A small image captioner, trained from scratch.
Model: 16.8M parameters, 64-pixel images, encoder arch coatnet, encoder activation gelu_tanh, encoder patch size [4, 4], encoder widths [96, 192, 384], decoder width 256, decoder layers 7, decoder norm rmsnorm, decoder activation gelu.
Training: soap at rate 0.0025, 17000 steps, batches of 256.
Data: trained on views of escape-time and Newton fractals, 145000 training examples.
Rows from block 8 of the image encoder of a small image captioner, named by matrix and row number. Rows with one number belong to one channel. Each number is 128 + 32 x the weight over its row's rms, rounded and kept within 0 to 255. All counts start at 0. Numbers have three digits each.
After each channel's rows are labels from the 100 images, of 14848, where the channel reaches its highest value: "patch colour" is the nearest of a few named colours to the mean colour under the peak. Only what is clearly more common there than usual is listed. The data: views of escape-time and Newton fractals. In brackets: how many of the 100, against the usual share in percent.
# convs0: expand pointwise conv (encoder.blocks.8.convs.0.weight, 768x192x1x1), inputs 96-191
# convs2: project pointwise conv (encoder.blocks.8.convs.2.weight, 192x768x1x1, transposed), outputs 96-191

convs0.432:095069235146112159169159174167174189136162116138114120128101132167136119113121108120126109077117111128109183114099138111091144137089148162160163168128148177084132085081137104149188097063123046101132138097144099095126104101142126143157139119134140154158115112069082135091122154153117108091
convs2.432:147142159133143151108086132181151130086109142132112107106129116147132132180132144100132074105174080175174165139164120168134172153083132171086165117169112159126136102121066088124122077100154160133130113128101080092146141129122127173189115092147108097120131091085070145110108097111097107130
patch colour: black (69 vs 26.9)

convs0.402:180162149096159096103120144145118146101075142134151135139130112153171073079118161143130119087113096093168115108187134113126132172133097140133064147148149043102149166169121117154162179086151127144122111110168072097080098120081193109085100123160151130092133159175116087105089112134119101126
convs2.402:120150173162161114171143084057134122147146168097122129138108094114035115105167093141177103162132094120129161139073191119119106111125096148158147128096133086142121148106125099141110108145138173133204132151126116077150101107178130121140152145121136098138193107139124176128139192126076044177
patch colour: pink (26 vs 8.2)

convs0.301:069078196153140078171116155104150099092120135113160119125122130156133088116077135186121142120147116137158090094111140159155173134115126127099155155062175125117082193124108163110116164142112146088119119033107148181055155132178171086144138195174103158134165112164175148147085085109092131067
convs2.301:129112113146111139145194119132070123095092123152130129110185124130158105103101118145157146103187091086147067148136169150114063152171119120089150102111124143172142136119127156159092163149144107194143155122116121149129179138125134125118145158140147106144179145086091131137127085080040124125
patch colour: brown (60 vs 25.4)

convs0.294:146124146151111150145138171053134151139151082132107181167211153125136124106113180176154113145105142158093113110130084171074148151131107065085155118108149141136196142131084136164134196193160088130150138166207124094120181105174141092136141126141054139143162122124088123151044186172146095149
convs2.294:144111143128118152219118108120137109103157111119069146242163191157148067109137192143149140132155100164110076103184089156082177152176104156118134040109142123164121129099146155166131110144161137104141122173121084170147151152135133056151144118114146141081196101159145113118133194070104142130
patch colour: blue (39 vs 5.7)

convs0.111:138136133111147168150142108135089120198121113146132079114093135151123174158134111114128119116086170093201116119151117126145131066123163133147173115121112102153105170110182129194159198174146156172169136095083143128172093107144133158166188113114196125160094151169119107120093145160185127106
convs2.111:100140119154128138111121115175151174132138142139148171139091121165069139131133138099131132066095172093133115188136128120151183174170142103122079089154151108128092084147143208127114126103123152118030059123158124084116127140116101118149135203139156058123133160095076182107141127162125127081
patch colour: grey (42 vs 16)

convs0.67:118062107100111143140173152097146127134108160193102127143142133126103181093152174173122165064169122099147098181115144081164178163122076090154135126106136113124136141075073092138125110086159119168127068056065131135088126137142180114205124193089097115114103153142160149087162122169113149107
convs2.67:162079165091090113118114164169155124141111099152116159108108129139143088157059101093114152119152160119101153163163155155089132124130112117156032110152076159149176128132165170132127057132155123142108075119084182107127172136138154096134138150157095135102167115140120121064080154113096103142
patch colour: black (65 vs 26.9)

convs0.42:171141121137182142120112133185144126138091062136155147102139138114214133115118135139153128148167095133132126054119136101117068136099114178119104064133097133138158064148198088141186161128106115118156141104155152108125132132065121149162155146124159146150082121103106134133172089166120130146
convs2.42:151218139147113183085124092121170135125062126130105108142152152096151140185138124157115100150156126126201193095140149116143111138064150151159147056134088142097136101105132051124110105038138117197156071126099114075130123158134080101112101142081174149077139140143073173140120173151150123082
patch colour: pink (36 vs 8.2)

convs0.204:083136127163151143126170160123071149164129111094160119108158156157117109124049124145087135069133111127180135167065181079068177128170109109143092133135147097154072138131122121093099109153129116074096145113145127118138128151097213129125154104193094082113171143132125124143134099171099089088
convs2.204:106072174096161134168059154077166156118098116181116159103123120125146123087123114112142098113180135097121158195161183101141083125165095111184125158097123114137163102160103088111143114169211126104100115133164139142110142117133155127113081199177087076150097105174142118145170147091111012112
patch colour: pink (25 vs 8.2)

convs0.620:100107169149123198168102165140132224125098134128106143134128077184110145177143127125116147150121092077149156117139118173205102126116135134121101139139097159116059136087131150125091142151118135137125102103113102153193155102135142139097135149134133084162143235187160111142156082123095157138
convs2.620:163112125109131129149089108168153133123126037108158172119116126155136123160107084071112129090197141069148167192189144137199118131101133197125130079091078107222073131088186111153082131100100107150162146141124114131168126119138135086094125165125056097126154174152167103148152142038081159169
patch colour: brown (60 vs 25.4)

convs0.575:103078209154102166125162131136123174090124136136107125119110147128086097171126123143175137173111133133098157106048099073143093141105074105117176151104118161177081085133097091141171150106105118111139195139178080101137100105143059124137144092108083139193115108098073152103138161171089153114
convs2.575:113128148124118163068157119143072151098147127127154137125106129160165120184179087125091086105141146137143088096092137164171077097109126148123115120162100118123087160122119096154139152082137189139136150162120139055104086175168082114187065087051111086107080138146113174128132109094103108134
patch colour: brown (51 vs 25.4)

convs0.705:098083124119101123118123178163107131158128129121133137124161113147178129061083147157126156085136115115192096139101121120096128174148134093133091157073092109082111123088110178106080105128150084171042067085128144109081091087106188132168136189123077161114092116172169135095103104105085127107
convs2.705:142112137106101176151111138122150179115086127116070072114153160143123116072100119143122135112139089084131127176080145168132202119119098116139138161137123104112140109120144159161113130164147164148116122084071168129144169151170146050146150137159116073152141077175133113138100084082070050155
patch colour: black (57 vs 26.9)

convs0.505:104113139098142160188203176115108162154123161133103116109098078139132177131157091092170187144213165130065099200155079139135103131182116156180136149132155162145112160155054110110137115117085122153150126152111154083115125174131089110205130148060098140119074138187169153110186097129169153124
convs2.505:098131095086109124136162151098153138092115086081130135150234142089106149178127110075134112119123159109120130206172077112135113135116196080201142165173149135120102101148102186111098131081145114133140117083169158058123116156130138081139150131094134149170111168128086074145112131090055175098
patch colour: black (87 vs 26.9)

convs0.699:141154158137104113135234135183147139134101097144090115053137139154160071153104130164135107131133143169131156140119154080168132153159095090112172140074149123102058084109129101145122134105115116164150130106134145066140062124159089194150082129124128138169103107121100117136186123111128153159
convs2.699:142144181110044155085170107136084142114115138163075145080070135104158087154121088139152130129128119154167127156168094171132115137123055113110112130145180108116152160055092083177105128081121098117149053143105180098143127129102110138151090127045153123179136154128131210178151114129188154154
patch colour: brown (52 vs 25.4)

convs0.268:159139099111132155132120162147120126096094145112153073101173089132173195167129129095105112125150171109090046116101132119114125160032124138082101144144117134115103125148093124100164140124115145109101124134179147166134148176105104125081167136150117140096114197123108132064060146109123066159
convs2.268:095041157134175152247120119129113136119135124098099098162137113127136123103081140167107180121168140134187121154108069156143092132114185165143161089085158093166095124127123131099121116135129152156128169118113169102149085112178083110119121129125104071113105109171119093115131097153118175137
patch colour: brown (56 vs 25.4)

convs0.521:139211162135149143101086177157148145121138180214134204096187154139211117124159175130125142198137100155161119087095112102165165145119177184126113086158106092077093124185151106146173168172083113144102152118092157130132131116104182125133135168148148114136117136074105127121160131132130176109
convs2.521:109186099163111143129162117108190125140094140143093133117107168055215149149140145123126125105164083162169133113118120135111113121139091148157151106108191141109171103144127106116122130094125071102116102146110056177157133153075166134156053115129109107140092100160108113162101076094129148103
patch colour: pink (26 vs 8.2)

convs0.135:137107159119174092155109120116067120106108153151143132091106063126161114123133196153130119098188074120150124094200067158151132168111147097127120129104168093078115175089136199106080129122129129107096164075162114127062097146174132059083119181113173149170133082149151163138147099110120121089
convs2.135:197180127128160130204139085107081135147131204128123068164153105156144108102132098132139165109102115140161101114164099135148048135121057120128147097078183120145069119115124186122160135093136104151165130113127126146083101127133109140126200134081166093136147131089136133116121060091117079154
patch colour: black (61 vs 26.9)

convs0.416:139123192114175150113080127145116102073083173146110170095149109144135153162148121124138114077175124085124163137168074161131122171147197097088140110111114136135107154111163084147102130125073140089075155134175124076091097134143131148110110204113115178152096091179098165066113102144162147104
convs2.416:100113145082114168123156076152157170136101128127085064116151147088132101106151163105152130117118062140155083061109177083221196135150125139137103129151172138180184116128116123119109142114094129123105134137108130111113071109116129074117158076150097135163134169116085166115085168117105105128
patch colour: brown (64 vs 25.4)

convs0.508:171134178085136113186184207081110120081126147185152167095117139122074188110138155159156156110192151150153190148107156124134174197114113111134146150102109133110136122078150125163144108083152129166143087113112057152140139134158133163183122144121126193138147111144158090108156150163127083126
convs2.508:150127129073151110082081182128144157114159157156118108113120110126143165180145144098080175110156122165151144129142125178091195107117106092133124162117120110177097124095140152157077129133165112136100142137063136128120137108090105113092145157093062140110142093110119110139126132092115134135
patch colour: black (67 vs 26.9)

convs0.90:135115085113129095150132128142063097120157118109046119098123141144149140095118075100076192171058094087075150125144126118135122116125120115131127141105114140134148127144135119128084065098102096161105123089131221179151111103134133164163104124136128155156109109052139143080102149123138073169
convs2.90:108107140098159132160181118134127090178057104131172144122116151161176137104085109154132128233103166169114108072111149171185106104099170088097080154122164151097082080096092137136105153120118117147129175138143136215113121152136081160150171139115102120154091096086121153075162130136146127124
patch colour: black (88 vs 26.9)

convs0.624:152130124073119159083162142097127111088107160086092171133102147164116107178113174129148096079187153167193135150200150137066078196153130099156132163175157095113084148168172133108219083157168144096124140082046113105162140178136100145170181094112177167129120139078102109114107154116116113100
convs2.624:153146104085161109111139149125149137157105085116084134076043117066141153126156092131121124165162169098211124144153187157097114168197092104132166138134157081146125167101166145128099117125157131098113097156178128138102106091093151121041114105147144123144137147143144173136143083107125131135
patch colour: black (63 vs 26.9)

convs0.542:098122121118114156153165138122093170143168121100125116112158147136122156111175054103163124184088128154087099183121127112120105125142097123104166121111158103165141150104132049160054122154104102176136051073076168104153155140064087209192113149129125129181136109103105103100110191156166131151
convs2.542:111131149097137169145157158135142108171105147085115161126181135120171104147168128147073110090228161188111105123080145098106145138107167112162192107115179092144165072153136103164082141148151165081111112099095084097149098110082157094108158092151141204127138116149193124117215133130142135107
patch colour: black (64 vs 26.9)

convs0.288:105130220112112125110132099140074086148133141132148185129155113139139150098094112135169108150137166188149126135143125070136142159086193150082174168092057126132139145140174096133134098135142091123141118127135112051072183160103103104125112160153145153121118127147115159155157167102114168027
convs2.288:132129108126157146111077087143132134110131115180112162109102117095132136150109131112040188119124169145142121165084094156078136120138158091172160122109128053124107117079098169097150085133107083167153103171124160165169080119104062103105121155050168101138102134131124179188152107137164083144
patch colour: grey (35 vs 16)

convs0.591:102075110077115086130146123114176150110122166028051168144076099100044050075168144128122171118107091095112124071109085159147147123180152133117096089099169107091110131112118098151159144128108085177144143121166126115137102098143119130132140162166153179133092107068178123167115174167106148099
convs2.591:088099149146129153151124047155104122125126101129032114154150166125152075121137109177060122097114141107160152163117119090122124173119146151135121121160171080144114159093153097157136122134169182120081134191135141152152109144108077215108152149105095152135129077126106126139133158098124080161
patch colour: black (60 vs 26.9)

convs0.573:162077146113088166109140187181191167144079190103126132143136141072105109104088128106178126140156133129089140104134079145144155131136115175133135135046101132085152102160119151166188147195135121139135146107146114090167107099142116140175085080154131127124094174123149125126072125133108148081
convs2.573:124135114151145137167160137166147056103176100121142094132139137128113107131112151075204120225093142147147089116110144161173169152070145096118099138168173164133163106135144077111118113146103136134161121109141158099089175091089179142124163125079153168159115130135151124129090183103170112190
patch colour: black (71 vs 26.9)

convs0.45:112069118104099129130099156133113119110130074155175130090138136061096076114106140142170156165095160176128101124182049132147145099138153094105107091136152180063181163148155185180056192096132111139119138140099130163177182109101143083147140106139104150081172132118137085131144156154097186081
convs2.45:158152106094126191162143132139139112114073104168109157140048124113126134108121048109141128125139179062095145127133159110133198172128082104188108121139132110170165081164159113101139057124116092164096138138131133117130134151101150118112133123088095173089111125170121170135101163140122136130
patch colour: grey (35 vs 16)

convs0.465:110118143176092177199117088105093109153074131149190136111144179195096154128068110169160086094119144141158139145132108113129147143182115104119131120205163133150149163077130177065137146075140201125143131079071154076098144167140119115148150160129104146205067123141122132178103129153172088161
convs2.465:113141141149098173078164125118061084092165155080159083101102104127143135099133075189164142213115082177107092138113137106114123133092091152101145092142100089131109188111159128146096110114128138127144106148125186105114133072106163109141189117095199102163121067168113133165113131116143106100
patch colour: grey (35 vs 16)

convs0.322:144112177062180158104097181093058133101075107154095155116091128091165196145206133147080110088105136092126125151122136118147152123139186160095163130130135154123101111132133061126108100097098125112116124136143131159105120179089126167151184174106137141120111085180096105093157145141170153139
convs2.322:109082101142169150118117145140080142094149162182093094184184151130106154119133130056149093106140111144085125128138156194159184122144227150092107121147110117152116133169121087083101105170095173073125130101148109143110069133133121119092162088145111101103090100136087149165070172148114100127
patch colour: brown (54 vs 25.4)

convs0.38:099125152117093141101156146144156134115190152136123166127155091135043106178119133134120157084132094153121219105174128078090153168099109120119119123088103127141115111094129116151141071095164096164090110121149084127162125140114102158159160130147147188174166067126118125198096183187117109131
convs2.38:095162153060154183090117166174119138089101081114083185141109139164135152200145102147123105089158138142197140114120132092092199103101096123130138101147111082213108095083108090142125064130172130140101128183091145156174166153106046144143095133102113157138131063061074113128103155131150106188
patch colour: black (93 vs 26.9)

convs0.426:162144098110118135090205144135111122146126124162098146095157129110128164128159142124131140089144140186120149146163148105127150179098128135177128084102081082094064102073116111152162082060073059128118125122110096093089142139118139143139180144180143162149082168120117128135124142152086116119
convs2.426:123166114037092145125099132153128072131113134124048124176165168139072122070112096058128183197131124069143135153154139155097197149102149155154137131161120104106107124069096129127114059166107132117139120141115158178059089169065131104147095146117119150102112125056125138144149177124114137176
patch colour: black (95 vs 26.9)

convs0.552:084112125126095161205128083182146153093131176121076081143080109101096103143151141047144159092126087096196135104141141147163092139130077109103124082115141188159078090077096114137072160135112167126141078128084073120179139089156109127070148127095120105162130205079184117124129144120040112136
convs2.552:069063186187088117208135110091124180084124154134147133157161069059137130134159124104107157129109118099205138126096130174193146138122094075112097146161110134103119143109137150120166138140113141143126091089125126097122154107154178136053162105159171115137086163109128175176171117090106133157
patch colour: brown (69 vs 25.4)

convs0.53:104067108130118111159146214110126105186160087071132116156197206151120132116159149158107097184140091125110071109092130147123186142121132142125131150155161111175122140139119110143138097131114140147108117118187112166122135104148159059152182140122174133093118141097095153167079119114127165072
convs2.53:103076185097159146150167170121088114121135120099132128187195122104156123186173131166113110141149107163012088119187148138135124168146151123120087087135118135167119119104142126137096136192193146118129136127199186095058080138136096138099072149078166127064155112108081145092084133094169111188
patch colour: blue (36 vs 5.7)

convs0.358:131103143152080097165099089145127147147102181107080110094119133128137141112076080124185108159118103128144175087174156130124138133180146138117107170122148098142153138074126148137070142170094155127115163154099143020150136108070082106148094152177180059096150150146121127131126086131129178113
convs2.358:112165139149139123128120117087145136124167081136143116111102135183138101102130103142220111162088103130132154084080131104196097152058146182133117115131078153121108104177114119149140088116147104119165198172104203131095115086133168066165101098112117141149091108140077116076153144149102167146
patch colour: black (67 vs 26.9)

convs0.369:145166179153097099086141132189096162090163170087109198124126166162065164084175178080164081156123116096102123135170127093086136115093164081134124156157088144101101095099137126102173171161101138208089114155115082168132141106130095135077124104133126095172088126150098114152119171091135105101
convs2.369:127122168182147166146075131100092101127196149154187153124132133132150102129089070141112165106080150170188163160107114043091121122068090155109094096125103113140098159173122111158148153152159069111149204126082191147132106088172099108128081129071075123135115141125088147169126162161124154117
patch colour: black (94 vs 26.9)

convs0.497:162122148171110167134136158103156117130149083191153173069175194116106138145133134167058141080183137161145184145135171150131200154085078138084120107089081137111122058086120123173115147104133138160138115082111114111102163166086153117155135134097110098106163089116153160118168151145076107174
convs2.497:113095131107140138099098152126118120128089131132138152095151136173080187166110080101117135161164119126143147183146079076133178105121076110166083150148016148143163128113132148101050109127139140146143131066080162212114098089065129085169130149092118078150135101057122129131076171165091155108
patch colour: black (68 vs 26.9)

convs0.271:145169129101131140121148152119125130154111130175164142084120165101142177164144113124115151140115118138138105160106155120144172124074158087083133093116117122174144131116186130098156209068118158085134114147142117210138147098163149080115123127096121116115135128136118150140158113171155098173
convs2.271:141116074154081154199120136095159128125152106140181171045153157080089135142133082124122106134114104136116175102087117082135122123077103137145110123131080115219154116114138125110178157151101132095112114103108133165166200107087149169134183120123113121105074166137120192085146065189209134202
patch colour: black (100 vs 26.9)

convs0.527:118215090167143152135136119128108229141162118151110116176115112131080151148118133150140081084122111126133145170145186079128165140168136110161107108129144078143153152145100106111131066102098127063109155113119163190135084121153087129116162207105113163108139206108148112116158138170172135124
convs2.527:102097178089110109134130138076120133136078053130151107179224119090116128144080123102152197106122085102200154171111116072174146142148106113127132088143175136125144118045189178101092050158163119161159056136151126146138114146128129157105099153121081117153098114116158118130114046132141129183
patch colour: grey (37 vs 16)

convs0.239:184134125113103103143149166112145091148097123126098109103067105136162171109126140096161153183114085061080141102109078128167148128165095127197174120096127093145139149106098098152159101096160100153137179088088138126120122098149139145141092094096110182121063105175166138125161171113098147095
convs2.239:116153089172066140071154128133106058134119093149121143121156132124114139120149129161137115158106114054193153161112101116125113113135094130171158194117103121143115094156114134157117138100161136151122129133122090077118104081125119196187173112144159151094061143161133176089114108142101081123
patch colour: black (90 vs 26.9)

convs0.171:132154108171071126127097109154106125145142127177103147144152135095174161100139130113183140138145103202089130102112130070098120143106175166104165098084060142095115095068148105124131108072103121127162116205140132059139108105126108146162100134170152120125099121153117096164155115154096157114
convs2.171:115154104123090097055094115100129117130150145124121141175173179097102070152157164131129142121106146153158163189102158139149089151143109093123125132164093136059145132088179152108160064070152107124144084150110142106107104125113128117081154170078159146192026209191110146127152127156195140132
patch colour: pink (49 vs 8.2)

convs0.127:134116062131135169140133106188153080095079124122136144109160096148195109095151144126098139094096088131153127114154148108123147107078111130121067177181128078110125138164116201129145146121093102142101133143167087092053079126164165056136164193126137154093093123200120154152124132151077128126
convs2.127:120125148102086124130093144107140102097104135109106143141103133136082140104142105150171136138136073135079146126080173135111068113028091163105128220121146107099101138165169119110109103134159146182141126115151079116103148119119136104156154163090176108136114095157116151124092230135133068104
patch colour: pink (25 vs 8.2)

convs0.721:106157097141143168113122083168097164112141156131130126111118141143130190136159175173146121068121126096145176167222151111133204138194148126097089127188147115115169143096155114124152098157117124089120126179090079181117097091143096104098137190126138118154112185154128188113143148148154135137
convs2.721:067153151136144174140076146139151151112120106203123177120183168114076131112065145095157171126126124075157135198122184105130157177153125130131124109183160090176120111161164062136103020174114124139134121123216112165160116075117106149109126125088078166143107121139157131109155140131106118131
patch colour: grey (43 vs 16)

convs0.175:132107122143142137090104137190112044110105132112167085148081092142148107122137120097153099134092135106183121189147163175119107146119141099158147113125155125127085139110118178161106101187175131096133126111127173204094027175094146098135097157088136123155144145103104147152111158121140153089
convs2.175:124101090129115098109123111179093123102126153107118115126084137221105164105091142104175071168052175124123171153102138121149148120101124157158118127134161128117160135175136143108101127124088124086208170076147136117122138129086225124109174104080078162117132179074134136143127152070108147070
patch colour: purple (37 vs 2.2)